Weights of a small self-supervised image encoder: trained on abstract colour fields from 500 small random pattern networks.
Rows from block 7 of a small self-supervised image encoder, named by matrix and row number. Rows with one number within an expert belong to one neuron, the router's apart. Each number is 200 + 30 x the weight over its row's rms, rounded and kept within 0 to 999. All counts start at 0.
Before each expert's rows are labels from the 100 images, of 14976, where the router gives the expert most weight on average: "strongest on" is what is common among them. Only what is clearly more common there than usual is listed. The data: abstract colour fields from 500 small random pattern networks. In brackets: how many of the 100.
# router: router (model.blocks.7.mlp.router.weight, 16x160, trained with AdamW), inputs 80-159
# gate: expert gate (model.blocks.7.mlp.gate, 16x160x160), inputs 80-159
# up: expert up (model.blocks.7.mlp.up, 16x160x160), inputs 80-159
# down: expert down (model.blocks.7.mlp.down, 16x160x160, transposed), outputs 80-159

# expert 5
strongest on: mostly blue (41)
router.5,210,225,139,215,247,255,257,202,205,154,203,200,238,165,222,190,142,164,203,223,180,225,198,209,173,199,210,243,195,195,254,202,154,215,242,224,198,235,232,160,188,155,185,213,170,223,223,195,221,180,194,235,206,212,184,172,218,224,208,193,277,234,240,207,195,235,191,225,211,199,165,180,221,159,197,221,167,206,180,217
gate.0,258,198,201,216,189,202,228,186,248,223,195,220,215,209,180,187,195,206,155,193,233,208,207,200,196,147,237,166,232,181,173,213,226,173,219,177,203,183,219,206,169,199,223,210,164,261,190,135,175,250,236,201,238,173,234,134,213,184,196,206,200,178,166,184,191,243,242,185,171,170,208,159,180,245,222,182,213,164,196,205
up.0,169,131,162,194,242,226,236,188,215,243,183,171,176,213,229,172,226,197,172,223,212,220,204,209,183,181,273,181,219,163,179,185,197,168,176,221,213,158,224,199,213,190,236,193,140,226,255,176,169,267,193,226,232,172,217,160,239,198,196,231,232,180,170,224,157,227,191,214,180,213,211,149,189,229,219,183,248,198,169,190
down.0,187,171,233,127,124,227,201,223,199,178,190,170,181,182,165,194,197,228,252,199,218,198,230,150,227,211,186,225,207,236,207,202,231,220,171,172,208,232,203,186,235,190,233,192,134,266,174,213,202,206,171,178,149,223,187,231,192,198,165,120,241,218,185,193,195,186,144,201,266,213,239,162,183,225,186,232,196,121,204,213
gate.1,144,145,210,207,196,217,219,228,134,171,192,218,210,211,203,221,205,197,184,165,175,231,206,173,224,207,186,165,202,189,193,167,217,197,200,162,182,194,179,192,177,248,203,204,129,194,208,219,220,239,188,245,233,241,161,199,250,177,207,156,198,173,159,222,170,174,194,200,190,199,278,214,169,217,165,158,167,205,192,184
up.1,209,215,244,211,186,162,228,211,172,242,237,179,167,187,239,209,189,183,249,187,224,164,222,172,158,171,223,194,226,183,241,224,195,186,200,226,239,188,205,227,190,196,210,170,224,226,179,200,209,145,242,180,184,220,266,225,235,192,162,190,158,225,259,234,200,229,236,232,273,220,198,177,209,228,150,217,189,186,229,189
down.1,236,193,196,234,228,169,231,144,214,145,175,227,139,177,226,203,212,246,250,197,249,224,224,187,188,227,204,184,188,205,268,197,221,183,217,251,185,244,205,180,152,243,217,185,218,192,180,240,203,258,192,224,215,168,217,222,225,239,161,227,201,199,261,199,148,171,191,206,218,147,219,177,196,194,194,203,165,185,163,178
gate.2,193,196,205,191,239,172,184,164,226,179,202,279,268,201,173,201,221,186,225,199,204,184,180,244,231,205,246,216,193,216,245,214,214,164,164,199,199,171,228,187,209,180,163,184,177,158,189,186,200,217,195,175,166,183,207,207,227,150,203,251,150,205,196,203,223,219,212,262,217,174,188,164,166,203,162,224,222,134,181,186
up.2,220,179,264,200,177,151,226,202,185,187,151,236,166,258,223,195,217,183,199,195,208,235,151,238,185,161,226,262,194,183,206,213,218,164,191,197,223,216,197,231,243,161,143,195,259,198,199,202,227,173,236,170,215,159,225,194,203,224,143,158,185,165,190,197,229,225,268,203,223,177,152,199,203,211,148,179,245,209,245,199
down.2,268,183,150,218,226,211,197,224,194,206,151,207,218,227,179,210,242,208,191,169,186,217,242,150,237,205,224,217,179,151,168,189,157,173,229,180,222,196,241,202,238,225,157,201,208,234,183,248,213,263,162,233,172,182,205,219,216,189,252,177,150,189,205,197,142,212,146,213,198,245,234,253,243,236,200,231,209,189,236,189
gate.3,184,235,208,154,218,158,160,193,199,211,213,194,206,150,173,189,181,189,235,226,141,198,215,227,234,163,215,232,211,212,158,200,183,207,211,185,152,225,167,228,220,189,205,255,250,162,197,226,146,209,206,148,135,259,198,188,178,186,272,246,212,265,197,169,213,233,129,208,185,174,164,209,220,164,181,238,223,161,167,248
up.3,193,236,183,152,212,114,157,162,221,210,171,239,243,221,177,138,156,198,206,227,210,180,216,211,233,141,228,224,244,227,169,213,232,201,203,188,173,243,201,237,210,186,204,217,233,176,188,167,154,193,205,180,169,255,218,179,171,136,227,226,198,266,180,161,226,219,154,228,182,220,181,204,219,185,197,242,229,154,215,248
down.3,228,249,185,215,219,180,200,166,214,220,265,218,175,197,201,138,231,197,229,173,202,184,180,205,183,150,102,233,143,239,224,194,209,184,137,152,198,171,199,136,192,225,208,245,181,188,157,216,216,167,219,225,233,238,224,203,208,223,168,222,161,170,202,211,220,194,184,172,202,203,188,151,173,149,178,213,187,136,137,199
gate.4,240,141,172,198,208,173,225,244,225,218,255,188,210,169,232,228,184,179,181,229,207,189,221,201,150,170,239,146,195,170,191,222,169,190,190,221,175,158,238,165,171,213,209,194,213,239,207,163,187,249,231,193,201,143,231,182,229,201,184,228,214,173,183,235,142,234,156,250,215,193,163,170,188,243,211,140,163,228,209,234
up.4,154,248,248,183,174,209,178,193,197,182,154,205,178,204,180,211,227,190,263,161,202,233,196,237,200,224,178,255,224,228,229,196,220,235,219,182,215,255,166,247,208,199,211,158,167,185,178,222,231,143,152,175,176,180,192,173,187,169,227,136,187,219,233,197,256,162,224,186,190,223,222,212,237,163,169,243,215,176,205,162
down.4,227,191,234,234,251,196,186,189,217,173,180,240,186,180,229,182,215,204,192,184,170,217,210,320,192,212,183,174,225,180,171,194,199,192,221,257,204,179,240,238,203,181,146,163,262,131,220,177,168,223,188,258,218,186,203,153,200,204,247,252,166,129,223,183,203,197,270,162,158,185,204,214,178,215,187,159,221,235,205,215
gate.5,197,177,253,187,197,202,168,242,173,180,181,215,208,192,219,204,209,225,165,183,167,214,255,155,194,275,196,201,193,176,177,176,263,223,229,194,220,204,201,199,153,228,229,214,212,164,157,177,209,240,220,186,199,267,204,208,197,181,216,164,185,144,211,225,156,219,173,185,227,217,228,247,173,206,174,171,155,148,187,204
up.5,192,175,190,193,170,184,201,250,173,174,200,255,203,245,205,179,188,191,152,131,212,231,177,195,261,192,200,173,189,199,182,161,247,162,229,191,186,240,246,159,210,192,170,275,171,162,145,238,180,202,223,233,208,188,226,219,234,176,219,215,207,205,232,201,171,178,189,208,166,168,175,207,196,167,142,176,242,153,243,203
down.5,161,148,237,173,211,205,192,212,162,194,228,131,205,242,219,215,176,228,219,234,232,234,202,207,217,268,205,140,201,152,206,192,124,155,187,161,211,164,228,238,235,178,185,222,209,185,214,234,239,191,197,212,223,183,200,158,202,210,217,201,234,155,173,185,218,214,193,197,200,208,209,202,228,226,273,198,166,191,214,242

# expert 8
strongest on: smooth (43)
router.8,172,191,145,229,156,179,171,164,191,169,229,189,231,169,251,218,238,187,174,224,174,195,242,226,205,191,210,180,219,201,239,201,185,254,218,167,199,228,227,151,228,165,236,195,203,255,231,227,175,199,195,216,218,177,218,158,161,192,212,232,218,225,196,222,216,197,257,185,184,209,107,160,192,210,158,269,234,234,194,188
gate.0,219,189,246,182,213,216,191,216,186,248,288,200,214,184,205,156,216,152,132,152,171,189,225,164,225,244,178,165,205,194,209,140,225,198,149,166,178,219,228,156,166,233,202,220,158,179,183,224,190,217,204,187,227,243,148,201,251,190,196,195,221,122,193,211,169,199,183,194,211,230,203,211,175,199,246,169,219,187,189,208
up.0,167,163,256,198,204,204,192,175,162,213,266,204,194,223,233,192,248,202,179,210,174,225,201,213,195,232,186,169,174,161,184,191,146,162,153,186,197,169,203,152,214,143,256,235,205,196,238,240,175,150,165,207,181,181,177,186,225,221,197,191,242,211,225,205,191,201,230,212,245,215,203,178,233,214,246,208,167,223,196,215
down.0,222,214,208,267,225,172,202,191,197,195,212,182,235,225,169,213,249,206,123,238,196,231,203,236,201,215,189,190,109,220,193,182,231,180,192,123,191,208,197,170,177,229,179,158,140,180,184,212,218,222,175,227,232,191,200,217,220,213,139,196,269,182,176,253,211,197,248,190,155,156,196,203,216,221,187,224,261,221,262,175
gate.1,221,175,218,169,190,259,186,221,224,135,184,166,212,226,197,184,239,154,172,196,213,209,170,165,252,199,187,183,217,241,182,202,236,256,210,193,184,220,158,250,227,226,190,183,172,249,189,159,168,238,177,150,224,244,218,212,212,184,177,214,221,238,174,194,203,155,207,183,207,164,145,228,150,219,199,177,204,259,180,177
up.1,227,212,212,163,189,256,191,223,214,142,199,166,198,198,192,191,247,170,173,199,194,200,174,163,257,198,186,184,220,227,176,229,223,270,213,218,167,216,157,252,224,229,211,165,175,239,196,158,145,246,180,143,218,220,225,194,208,181,192,204,232,229,164,189,201,163,201,184,202,179,136,245,144,214,188,183,197,254,166,185
down.1,213,203,185,201,218,174,224,174,142,169,213,213,170,214,158,164,190,180,170,216,207,233,194,179,193,200,177,212,158,218,185,197,198,184,260,198,226,189,217,184,204,242,218,210,246,211,179,210,185,200,170,197,219,216,200,199,176,188,218,218,202,185,160,185,253,247,227,183,178,182,270,178,240,156,261,170,179,226,183,172
gate.2,211,241,126,159,190,208,193,188,226,239,228,234,133,158,160,173,240,199,225,183,195,204,178,279,201,158,179,203,216,230,219,205,195,136,193,228,260,241,212,210,232,179,207,108,193,168,209,196,200,170,217,238,216,145,194,150,210,225,214,191,226,202,254,176,222,206,239,219,166,197,221,177,235,183,175,218,193,166,216,153
up.2,198,202,233,146,232,199,221,203,190,157,212,223,240,254,198,93,197,192,169,162,178,201,187,156,224,219,179,245,210,175,187,191,206,209,186,190,194,170,142,218,209,204,157,226,190,161,175,191,163,216,176,150,211,223,171,223,169,198,190,213,191,222,170,173,256,154,192,165,194,179,136,185,140,222,209,199,223,205,199,156
down.2,206,213,209,207,211,171,154,184,252,171,203,201,186,175,216,214,202,166,166,215,148,258,218,185,225,177,219,217,222,135,229,174,207,225,162,231,171,224,189,163,195,227,177,259,154,200,189,237,195,197,205,244,175,222,188,173,163,219,129,211,237,187,139,207,190,168,225,229,219,209,182,187,213,254,228,228,222,217,247,165
gate.3,186,233,200,186,230,159,198,197,118,202,173,262,257,192,186,252,205,226,251,139,212,209,240,227,221,200,198,234,187,203,228,219,183,191,209,220,202,146,159,185,196,218,201,212,153,218,154,234,212,165,227,246,183,230,164,203,211,163,222,196,161,213,248,252,184,215,195,180,201,217,193,175,202,193,148,206,196,131,259,201
up.3,190,244,167,189,168,187,162,198,233,185,208,190,163,152,184,196,224,187,181,241,185,174,181,231,186,202,184,194,213,205,184,181,252,230,210,181,204,205,208,216,227,185,267,202,217,208,236,188,165,216,222,192,237,160,193,152,198,209,258,153,224,219,194,173,218,244,159,204,169,177,191,235,222,169,254,201,235,208,212,234
down.3,186,249,137,201,133,285,199,171,214,174,181,175,168,169,213,215,167,229,178,243,265,170,185,181,187,217,250,194,219,224,187,206,147,202,181,200,218,224,162,215,203,225,198,226,181,178,197,180,211,198,165,221,189,248,185,195,206,228,202,156,223,129,224,180,218,174,223,162,193,171,251,190,226,209,150,142,250,274,186,224
gate.4,242,187,252,202,200,173,204,179,193,165,230,224,216,201,264,145,179,174,183,231,253,229,178,158,167,208,217,170,156,255,186,159,200,161,214,169,149,206,177,171,191,247,146,216,263,159,185,159,178,240,165,202,187,205,199,206,196,226,224,180,206,137,167,238,197,189,183,161,211,192,215,222,167,239,220,161,218,209,199,239
up.4,188,187,195,206,219,164,254,171,252,198,205,194,181,196,217,180,200,217,270,265,191,195,209,217,195,167,219,162,161,241,244,234,148,135,190,157,196,134,196,162,212,175,221,195,172,228,190,209,238,209,151,215,234,166,217,195,181,209,173,217,198,217,175,215,194,167,221,228,222,217,209,199,209,231,170,193,169,190,201,197
down.4,214,194,222,231,174,189,233,153,263,196,213,163,238,207,135,191,216,180,226,233,189,179,200,203,188,226,193,203,184,186,160,223,231,157,141,169,211,166,232,210,203,232,234,225,150,217,196,200,219,206,215,208,193,198,220,232,208,204,250,207,207,204,202,175,171,202,167,206,167,244,222,172,158,184,193,166,184,221,203,221
gate.5,218,203,203,224,210,231,247,223,190,230,175,191,238,205,211,140,198,198,185,145,146,242,188,170,190,177,202,169,209,208,215,183,187,143,157,206,163,165,216,182,227,235,162,249,214,211,118,189,190,233,220,230,230,248,200,169,243,248,189,211,181,176,206,216,203,242,139,233,221,168,229,220,174,230,175,194,159,182,231,210
up.5,210,163,181,261,214,196,203,237,212,214,170,200,247,166,192,216,187,200,196,179,233,181,260,203,166,182,237,155,188,161,201,182,181,149,172,188,263,194,264,174,160,190,220,255,182,260,227,221,210,201,225,219,187,127,205,257,199,246,174,187,221,176,195,238,133,249,171,232,229,249,240,161,241,195,180,214,192,167,181,181
down.5,204,219,204,229,158,203,224,210,194,155,227,174,158,200,226,174,176,204,184,203,270,187,235,162,192,205,223,242,195,225,180,237,243,240,225,190,208,185,196,209,143,207,176,201,193,193,226,264,148,169,189,229,202,191,256,252,196,294,196,186,185,219,244,188,216,189,168,194,230,232,193,219,202,156,199,290,217,245,191,207

# expert 4
strongest on: mostly red (31)
router.4,221,238,198,194,239,204,191,224,187,219,204,177,173,167,212,198,235,156,208,217,157,214,240,224,182,173,210,226,173,202,233,243,205,217,226,189,186,188,248,182,266,193,236,246,186,191,246,214,153,168,220,243,207,218,272,204,161,164,186,218,237,241,226,161,227,222,207,189,202,184,203,211,273,186,232,189,235,208,248,221
gate.0,181,153,233,227,189,211,235,225,148,180,165,238,182,251,209,223,130,264,187,233,221,226,202,183,207,184,202,205,227,179,217,194,232,224,180,197,183,233,215,213,168,210,183,198,159,211,186,220,172,179,193,235,190,234,149,189,241,187,168,173,182,186,181,202,214,152,243,142,192,200,248,219,211,114,153,181,212,211,214,216
up.0,170,187,252,199,208,178,229,272,180,192,169,220,148,229,176,227,202,250,212,231,245,201,241,244,184,177,200,216,228,168,246,209,197,171,161,169,248,193,198,216,186,172,170,190,209,183,178,219,176,175,168,207,187,164,166,184,209,249,156,168,184,209,164,182,256,163,220,180,212,213,238,151,232,142,142,195,285,206,228,205
down.0,201,186,182,221,166,193,185,203,175,166,209,162,194,213,246,211,174,194,190,132,253,249,184,214,264,172,247,188,251,220,233,159,224,196,214,201,259,195,246,219,197,221,207,169,197,196,194,190,185,211,232,183,236,112,173,163,186,165,233,174,193,219,192,237,176,181,195,235,154,160,180,172,234,157,171,167,201,219,222,185
gate.1,223,182,169,179,200,184,212,235,204,174,234,220,165,168,188,217,222,191,178,155,212,206,222,186,246,166,210,151,204,241,157,170,196,195,175,155,214,197,223,151,211,200,140,258,226,197,129,223,177,263,204,227,207,176,143,219,233,216,204,186,226,184,155,212,169,175,172,220,183,147,219,180,193,206,180,197,213,229,260,223
up.1,189,193,160,217,171,201,200,158,205,227,175,216,175,217,235,129,134,203,187,103,204,197,152,196,215,216,262,208,178,201,218,172,182,183,222,270,272,216,211,160,230,211,214,229,176,201,179,197,183,186,224,235,239,220,210,206,180,192,170,234,179,196,239,202,194,208,192,231,230,216,158,191,196,237,223,203,201,171,229,225
down.1,230,173,153,260,192,192,194,210,191,241,225,237,223,216,157,190,179,217,179,233,179,178,171,207,186,204,188,206,189,152,184,248,221,185,191,277,217,193,238,210,203,203,204,262,218,185,195,172,211,168,284,176,279,217,239,187,134,195,156,282,148,189,178,143,159,181,167,209,201,245,183,195,206,149,176,225,192,217,165,197
gate.2,186,186,236,220,180,176,188,246,191,231,152,206,221,157,222,215,253,234,160,221,207,213,199,197,178,167,274,172,263,205,207,233,159,169,215,206,240,166,260,230,168,198,222,198,165,238,202,166,203,200,226,213,222,244,244,178,223,171,154,186,172,207,165,206,201,251,183,261,218,237,214,143,182,246,218,169,198,218,191,244
up.2,200,162,211,212,181,208,184,241,192,180,204,201,225,185,261,192,195,181,170,188,227,166,221,216,172,215,208,152,195,216,274,165,158,193,195,276,274,209,203,151,188,195,247,219,187,248,202,208,225,162,168,261,204,235,202,221,175,212,164,180,191,197,227,232,169,160,164,222,223,246,205,220,207,205,152,191,156,189,186,199
down.2,166,274,187,167,205,161,203,232,245,199,190,217,167,199,179,157,216,219,232,215,213,255,145,218,212,217,178,208,174,185,179,180,196,180,191,195,254,206,170,179,180,192,183,185,161,212,209,150,259,201,224,191,252,210,186,170,240,189,176,210,222,196,201,219,172,197,135,207,196,221,224,240,169,215,242,247,229,183,279,203
gate.3,240,175,211,188,204,195,219,224,194,195,212,247,189,158,187,215,183,230,120,206,237,161,198,188,267,201,257,156,217,206,205,164,252,219,188,216,231,201,201,188,164,198,164,209,162,221,235,180,183,175,229,147,216,250,203,198,173,180,180,200,165,188,156,244,190,138,227,185,136,172,167,185,203,199,187,212,222,231,173,206
up.3,189,177,228,141,212,158,238,178,235,164,248,249,188,199,193,224,177,231,236,219,228,187,237,204,178,192,168,203,208,199,240,170,180,179,128,156,160,194,146,159,177,187,186,225,215,213,197,249,231,188,142,249,177,152,144,217,167,251,187,235,206,185,201,208,213,164,176,188,188,207,244,195,216,215,259,226,234,217,205,200
down.3,225,191,180,267,194,195,180,199,154,194,200,185,232,152,175,221,170,160,193,205,250,237,151,182,211,151,182,201,184,226,209,179,200,231,189,149,200,198,227,224,217,237,198,172,190,202,152,216,163,185,204,155,235,186,214,212,205,184,193,160,132,233,200,174,251,190,251,200,232,215,185,215,250,184,159,227,148,178,200,190
gate.4,171,226,219,181,204,255,173,185,189,201,160,243,211,220,178,173,233,196,182,189,208,180,208,161,199,253,208,237,188,218,220,176,165,198,188,222,184,235,157,203,183,198,206,181,193,174,169,181,232,215,226,172,205,273,201,211,181,260,179,223,166,152,227,229,194,162,195,178,252,197,175,245,157,206,203,175,188,145,121,167
up.4,228,206,255,175,166,195,207,167,205,166,187,224,241,201,190,198,242,298,196,208,222,230,199,213,194,245,140,213,175,202,175,185,259,188,225,174,167,237,160,199,185,245,217,174,197,186,194,238,165,185,192,176,178,185,174,209,219,200,225,212,179,218,237,220,185,217,120,165,185,210,202,275,174,189,271,186,220,203,192,193
down.4,210,193,216,185,135,197,231,225,193,171,185,214,163,148,238,204,245,175,211,219,249,229,184,183,214,209,198,177,157,231,234,195,201,259,187,212,184,220,188,264,212,202,205,203,215,264,249,213,154,258,197,181,194,181,155,198,186,193,226,164,203,228,194,188,225,177,252,192,168,206,182,180,211,207,120,201,165,251,198,174
gate.5,226,180,171,290,191,173,193,219,177,217,185,186,227,135,222,255,191,147,203,197,167,229,194,172,198,214,219,150,242,208,161,201,226,215,206,164,195,172,237,199,170,215,201,217,216,238,150,214,199,242,265,239,188,179,223,183,235,158,228,187,154,193,183,257,161,220,135,212,198,169,189,208,169,250,233,165,190,207,240,204
up.5,218,209,220,131,188,215,226,202,182,196,189,223,176,285,220,210,228,239,205,163,261,192,247,176,211,172,230,202,173,176,230,216,139,159,188,146,225,191,207,195,206,191,146,206,199,198,237,210,191,238,169,181,212,179,207,223,182,178,156,216,189,231,181,164,213,178,238,206,262,219,176,179,213,212,252,193,202,204,217,240
down.5,186,225,227,214,183,246,208,199,205,218,167,167,226,184,196,166,198,194,132,226,204,166,210,163,144,205,240,209,189,198,164,197,251,202,191,214,202,136,188,164,159,181,207,205,157,192,213,195,220,228,160,221,238,267,205,200,246,229,178,227,192,244,157,211,184,253,166,241,216,199,228,240,183,170,222,167,198,173,178,226

# expert 6
strongest on: mostly blue (38)
router.6,180,217,190,218,191,177,190,173,214,230,205,242,235,183,217,175,212,197,163,228,170,179,198,158,180,192,226,223,204,225,207,222,192,223,195,212,258,183,183,145,175,178,205,262,197,208,238,218,235,164,204,175,265,155,240,207,189,220,225,176,254,219,219,218,222,196,180,210,184,175,177,190,206,188,234,224,243,213,254,202
gate.0,230,213,220,214,220,202,173,177,186,217,216,237,231,201,220,189,220,196,170,179,220,197,187,188,175,193,198,203,196,225,179,161,218,155,213,184,165,190,249,182,159,227,184,196,219,191,190,173,219,191,278,234,192,225,189,187,250,179,238,172,161,112,191,230,167,214,203,230,212,201,239,173,198,191,195,173,178,145,223,219
up.0,164,256,170,174,178,196,161,183,163,253,157,241,209,231,208,162,208,221,169,223,193,214,141,229,225,219,188,201,238,181,189,171,221,183,210,222,261,201,234,204,217,183,229,218,199,199,217,141,179,148,218,222,210,222,205,142,215,126,219,215,226,196,217,211,189,235,195,167,138,227,230,218,215,184,228,196,236,183,168,218
down.0,228,223,222,203,194,173,198,247,147,181,268,203,147,207,208,224,194,146,236,230,190,199,199,258,191,210,267,171,215,197,274,240,161,196,198,226,203,257,203,239,213,197,176,192,196,188,179,190,212,196,238,149,223,211,208,215,223,265,213,269,196,142,220,225,150,212,217,168,206,206,229,162,261,203,195,221,172,188,205,239
gate.1,260,227,207,188,211,191,194,216,229,222,258,194,213,173,193,189,204,196,171,189,217,184,222,170,157,200,156,158,201,205,194,167,217,194,185,137,191,193,217,196,166,242,155,219,272,237,233,230,232,186,252,186,183,179,236,232,250,234,222,163,213,176,161,216,193,238,167,193,204,196,194,241,144,201,167,174,118,186,237,169
up.1,237,238,216,198,202,208,192,235,193,230,208,254,240,225,161,98,227,183,177,157,224,187,204,175,202,195,182,232,226,190,214,179,198,152,194,148,208,183,215,184,210,215,211,195,225,186,212,204,214,190,250,191,244,194,201,154,255,161,252,150,207,270,207,237,226,217,196,153,137,195,197,207,203,155,253,214,173,220,231,192
down.1,173,160,184,148,135,225,191,220,199,184,165,201,181,231,232,228,172,181,238,221,209,237,135,185,194,235,172,196,225,180,244,221,201,260,195,145,177,227,180,183,208,269,196,167,178,170,191,235,265,208,191,228,218,193,179,203,184,185,202,167,214,231,273,221,218,218,181,230,228,193,188,195,217,220,169,182,200,158,174,219
gate.2,216,233,162,168,217,220,185,223,211,223,221,199,137,215,185,183,245,170,220,193,148,207,194,264,213,245,146,220,200,163,195,138,205,198,211,234,280,190,201,185,183,165,229,176,135,181,227,221,206,196,208,220,200,178,155,177,194,223,222,177,263,168,211,205,196,207,215,195,158,257,203,194,273,155,180,242,194,188,189,146
up.2,179,108,215,222,178,208,258,184,205,190,168,201,217,206,301,193,171,214,196,172,206,224,193,180,212,192,225,169,263,178,163,220,200,188,192,238,137,207,211,182,229,224,227,212,148,214,167,190,193,208,192,201,216,257,229,165,275,172,182,238,177,219,185,190,188,196,211,239,224,218,221,172,164,220,218,145,197,234,175,224
down.2,201,224,229,239,176,206,176,206,196,198,162,225,221,204,215,180,197,149,166,232,172,185,144,191,185,247,199,248,195,164,212,202,183,209,221,247,182,225,205,210,148,233,173,178,238,214,196,174,199,221,185,229,213,201,159,200,220,141,155,250,185,196,152,251,194,248,239,255,218,258,147,173,213,183,186,191,218,212,199,216
gate.3,269,214,231,182,223,217,146,211,197,205,228,210,196,195,180,200,189,252,200,161,186,200,181,186,253,215,126,197,210,244,191,143,259,222,198,186,173,206,192,210,203,258,179,210,202,154,177,201,232,227,213,200,207,244,186,214,218,219,227,217,191,153,184,211,182,200,156,156,182,169,217,257,175,159,193,169,212,185,167,197
up.3,217,174,215,148,228,203,198,183,208,178,261,162,215,187,201,153,225,177,128,187,185,163,217,120,225,201,204,204,191,186,166,157,211,223,178,165,148,189,202,212,216,247,198,243,207,196,185,208,211,223,213,183,257,218,171,223,177,203,227,215,224,209,177,200,194,194,171,176,187,188,184,246,172,213,230,219,202,229,160,240
down.3,182,205,185,209,207,150,235,184,209,185,195,222,234,202,213,173,242,186,189,220,230,149,236,197,159,170,211,206,157,204,182,202,217,232,175,198,191,109,180,211,237,234,171,205,184,170,214,215,205,177,178,193,193,246,195,188,260,121,207,198,131,258,220,261,227,165,225,215,213,192,189,228,236,238,159,204,189,268,163,255
gate.4,202,172,241,194,231,188,215,242,142,210,222,213,258,231,217,153,205,284,225,202,212,177,224,177,181,230,236,129,175,212,222,173,127,197,138,185,179,169,191,167,181,212,230,230,182,182,208,177,237,228,188,207,159,259,137,235,224,203,196,251,175,161,154,237,159,180,149,200,228,201,195,184,176,236,214,186,193,186,179,223
up.4,224,196,208,275,175,185,211,210,201,187,220,233,232,200,194,192,144,210,229,189,219,216,182,182,222,199,211,148,221,179,134,234,194,156,173,133,181,238,228,147,200,218,195,223,196,209,195,222,179,244,172,231,188,222,224,182,292,197,197,227,196,212,120,204,196,182,200,163,162,157,185,208,186,209,191,185,262,199,207,200
down.4,204,272,169,208,209,158,172,226,240,153,198,231,176,225,162,194,200,213,196,226,212,248,221,159,213,209,183,205,214,164,189,167,120,193,192,182,214,199,215,195,212,201,205,192,197,167,161,191,234,204,168,206,145,160,194,227,261,222,203,204,187,224,206,179,190,220,183,178,222,239,216,199,215,196,186,155,260,178,188,154
gate.5,212,235,219,203,229,184,217,175,192,210,248,207,177,180,161,188,153,208,196,248,192,189,245,216,202,211,175,218,207,173,219,180,206,187,158,144,143,228,168,182,197,200,174,184,197,180,176,260,199,159,217,159,181,236,148,187,184,226,207,233,188,205,205,219,234,184,165,135,188,234,250,184,215,158,246,190,209,211,227,179
up.5,229,171,170,186,188,185,209,213,230,234,241,193,222,176,201,213,230,177,188,239,223,186,218,242,195,156,215,165,250,190,198,206,207,154,171,193,207,230,226,156,180,211,175,185,214,230,215,184,227,207,237,208,184,261,205,146,191,225,177,279,177,196,152,203,204,218,202,199,173,217,251,149,211,198,213,193,222,215,240,168
down.5,184,253,203,251,217,199,222,235,248,176,252,226,190,180,217,204,190,191,164,175,206,235,142,122,217,205,115,166,206,168,162,198,204,229,230,190,215,180,214,213,179,165,189,214,185,145,237,185,164,194,212,194,202,220,186,183,211,236,200,223,214,175,182,176,234,171,221,165,197,166,153,201,203,171,178,186,212,204,189,206